Rows from block 6 of a small sound classifier, named by matrix and row number. Rows with one number belong to one channel. Each number is 128 + 32 x the weight over its row's rms, rounded and kept within 0 to 255. All counts start at 0. Numbers have three digits each.
After each channel's rows are labels from the 100 clips, of 14848, where the channel reaches its highest value: "responds to" is what is common among them; "loudest" is the band of the loudest frequency at the time of the peak. Only what is clearly more common there than usual is listed. The data: synthetic speech, music and everyday sounds put through simulated rooms and audio effects. In brackets: how many of the 100.
# convs0: first width-5 conv (model.blocks.6.convs.0.weight, 160x160x5, each kernel summed), inputs 80-159
# convs1: second width-5 conv (model.blocks.6.convs.1.weight, 160x160x5, transposed, each kernel summed), outputs 80-159

convs0.111:133110171103179124143181119146156121183099139141109097119082130073073057173133117156087101139072129094164120071107106115115151120115142100140137106096168142123110086158175172180133057165107111130101135121150053117129099123141140127127160144
convs1.111:180174151173122117160176094141098098161153205082125197099129135125169140102166133174146125146114100187084141182088097158199152114170104118105164113102145120129142146136148133124116103100136146181099118103132132142109134129115075170195180112
responds to: speech (91); number of effects: 0 (52)
loudest: 250 to 500 Hz (40); 500 to 1000 Hz (38)

convs0.109:112132117120147071125150159171204141176143167092128117153109161118044144119119110114136153183128111129077102148122114149098175114143100131091166133123125090173072174112097091137120151135067187105130116127171102119203161113135121092070163141
convs1.109:149175112132097138112121117122048113116128061173179157101111112109119243125121093197161147166145136149151107145105168216092155100097111141160117125117155130112149093150115192099087152108176099161110135090137138189101112146116156155143140165
responds to: everyday sound (73)
loudest: 500 to 1000 Hz (47)

convs0.68:124152132092109111164121105101141150104106158163074113072106123151062075147118165170065086110093136108102175088170155073123101149132128145086130165112124104102165117128150165098071164135092140128145122122085135085203104129130160126143103086
convs1.68:144150166110081135135133121159105151124127178228209171135190096120087117153122147159126162142097151117140112089160156189147117137073088102075110065106153149138153135125096102165076167168167121100116160153147078139128100141142196119127137135
responds to: number of effects: 0 (59); everyday sound (54)
loudest: 500 to 1000 Hz (64)

convs0.127:116113192124101157143173139129151188150145147119134125136038128095102075138102141148097087154144082140083098129112108133116152168088165106176100125100075129139157123177077135130142141108085171087103134115089167178225120092161126120094134183
convs1.127:117081143213132142167108149143116194172105116139115064102122110146087112099153075125177146071108133104132138095092203100161152116117129194174136136126117112197132153197084103125100133127140151067116155147046145107124177136119085117133127171
responds to: wah (45)
loudest: 1000 to 2000 Hz (29)

convs0.81:099072137158098153116104148213134155065180143123075170088133079100100139120144109116089157114119084111119151185083113089158157189054106122131114162137128131114147105152157130146201134140106075139054142075095176139097119202155113096070128109
convs1.81:172169138157107110107131131057170104155122138146154079085137108116221159129082187113121122153111141120143114076145150153136088159153125132085135118125116116129087146160057067164050097112132162152161096156146097147101133022120119156154120136
responds to: speech (87)
loudest: 4000 to 8000 Hz (29)

convs0.124:143124131162123122092102100098070133144160103071107146142123098178109078115100166104128157113106160139100110107141126145099116112161078079088103158109081114142081076151125215127106178127144209150145108087153127107172123079120108119178150095
convs1.124:166130173101153148083110100161213160139119143099127157175152140116091050088117126133142141067182128127159090139117120200132083096140045133097123145095114115108144101078148140150128200148102145169148181103186117139116131168103169154179125148
responds to: speech (85); number of effects: 0 (60)
loudest: 500 to 1000 Hz (35)

convs0.59:139131111172151196122097138090099147127115058168124091118136120116191106134111123113086094143105106128143147081059127162084034081158119128139186141132071115113113160129126107162117134124147153117141131149128064117098227138089115146123103097
convs1.59:121126089105175150154091134106145123141105188121127145160135149135112138144120102119081119161063145136107103095170145173136073155113140112129135139170097123064140091056112084217095136204105094120115117160077129132100118116114126183178095107
responds to: everyday sound (92); distance: near (78)
loudest: 1000 to 2000 Hz (25)

convs0.6:132163214151155085134099146154090092128170135183162255098151107100159161143173096184076152150118165061116131089156119135143113108096158188167103106123117100124150124130145175127130154103132082148106129142086127136099136102156144166157090114
convs1.6:155155037083113156143084103170170123106045132112122103124130165119147103181081073149197096184104149196077075123123116175074131117096114124046129098092157146103143120130061142150171148070101080122130092113194086153155105152149094153164145117
responds to: speech (55)
loudest: 4000 to 8000 Hz (35)

convs0.50:165102117168129097119120116072123101178118130126096147154133203090132132168146139165072181140093139104136064129105106104141080174112097141194088177168072122045158098118207178144112171173153141106131105155090100115112126186177139147154094108
convs1.50:112089125100081094135140113167093121160104172170103097092130101140062091135126091163078116108130181224097068139177082138123100131134075120114121071110125141064080074123125130125090102094162088141100111149078122157088105128114143137072156145
responds to: distance: near (75); everyday sound (73)
loudest: 1000 to 2000 Hz (25)

convs0.143:079094103143144098133085175119109116155147057108113167114097122164099106102141114168157162086182102169150188092192091070168104150122088170174120099158148162187101149078118154167130161123075130136157122175151122183084172170111106169119112064
convs1.143:129114134069134143104153090130171124106126133197121112173141164141140145175116125154127155158141090147155097170056096118102190118064078129133133120162066128184128109125134144134153067107116161160087188144122127147135164188200116105128120126
responds to: distance: near (66); speech (60)
loudest: 500 to 1000 Hz (37)

convs0.152:109139106088143104107101150117096088161154106074099098134143151140115195140109138139130123099147191122148164161113124187150116171158084077101138163066082142082132133162146161096104127128152126093145092144089138086086154133171139169088150086
convs1.152:153142130138133111123093081093136048123089143119148173075109118140097176113148154055155070145139072087096147169148121099116095150128128103066140151191090111054138099096129161159093146078085100131119141087177184060157107079080058127127061137
responds to: far (88); short reverberation (71); reverberation time: 0.15 to 0.3 s (46)
loudest: 500 to 1000 Hz (35)

convs0.98:138135127221103129121109051115127082142154176146131112168092105093140190141128111097079078116156088114076120119107155122097147134175080103124124125142101131183109178107092131174134049090088185108160093104114215123124113141104146147102152179
convs1.98:135123169130142135126119171155083138130112085135115178175148132081158123155096116094130153133116161133152200128127149150123110097134150147136093133143112094123097108155126165111099196114131186129079162122148164151081060147132139154000150193
responds to: reverberation time: 1.2 to 2.4 s (42); number of effects: 3 or more (33)
loudest: 250 to 500 Hz (38); 500 to 1000 Hz (36)

convs0.84:148154147097120185156156162129165157168117097077120181142140113120121109138113156142097147142160163096124111175128170127114147071128097124130138121167127158113169075164103112096092115081121096160123100133122126091132153117167117088121158171
convs1.84:093168145177191062099133118147096144155141173163110104115127101110135098131145130092165072126175092114153141117107173062215104135095171123184142131148199141132120140150158093129117122175172141109114105083162124085106080129115130144165112132
responds to: drums (56); telephone band (40)
loudest: 2000 to 4000 Hz (37)

convs0.153:147098121060084085168103105122147146135173117103139172098104169119094125184096162122107118143187139139078152116097139104139144093147119148183155079132132102096142156071147073116120115145153141092048169136144132145099159142049173159079163097
convs1.153:097100167167094082120124128093106142117108099083136095049105062166097210150097069096181169124190052127118097091134137157113126131167074129089092135127095101155119152143190161147099164114156188148130169139177135170080119130174138137092098111
responds to: wah (48); number of effects: 3 or more (34)
loudest: 250 to 500 Hz (40)

convs0.139:139099144141097147111165155090109179174145124073139131156079161106153085145132166106130081144171093135136149129192208169106117114075107144109088098163104164142162119069112106085104107107129080110115126070137101123100168110091132178171153106
convs1.139:157168114141158139090150134077143142082100127151095122142092122060135067146146128127134106113214135153129067113133176128164122113178134143181151112158198156140142131125150157130119112141223143088130159125207127120072141117143157082157110095
responds to: drums (79); ring modulation (51)
loudest: 250 to 500 Hz (52)

convs0.83:123095090212110116152110131127157107123105132075088159139124127118135109138134097139176114189111088151117163108115111182171127125097123141113175073162161106158151113145082124137128136055104128113138154134181118138122148138152116098112191229
convs1.83:152093153106158146105152183161147108111127167133139129192130126116110016137097164164103136140139122111129130151121048134172179140175166060127147174169157128129112109178107098135101129148099135127159166170113143135138174127147092099141133150
responds to: everyday sound (78); dropouts (59); number of effects: 3 or more (35)
loudest: 1000 to 2000 Hz (28)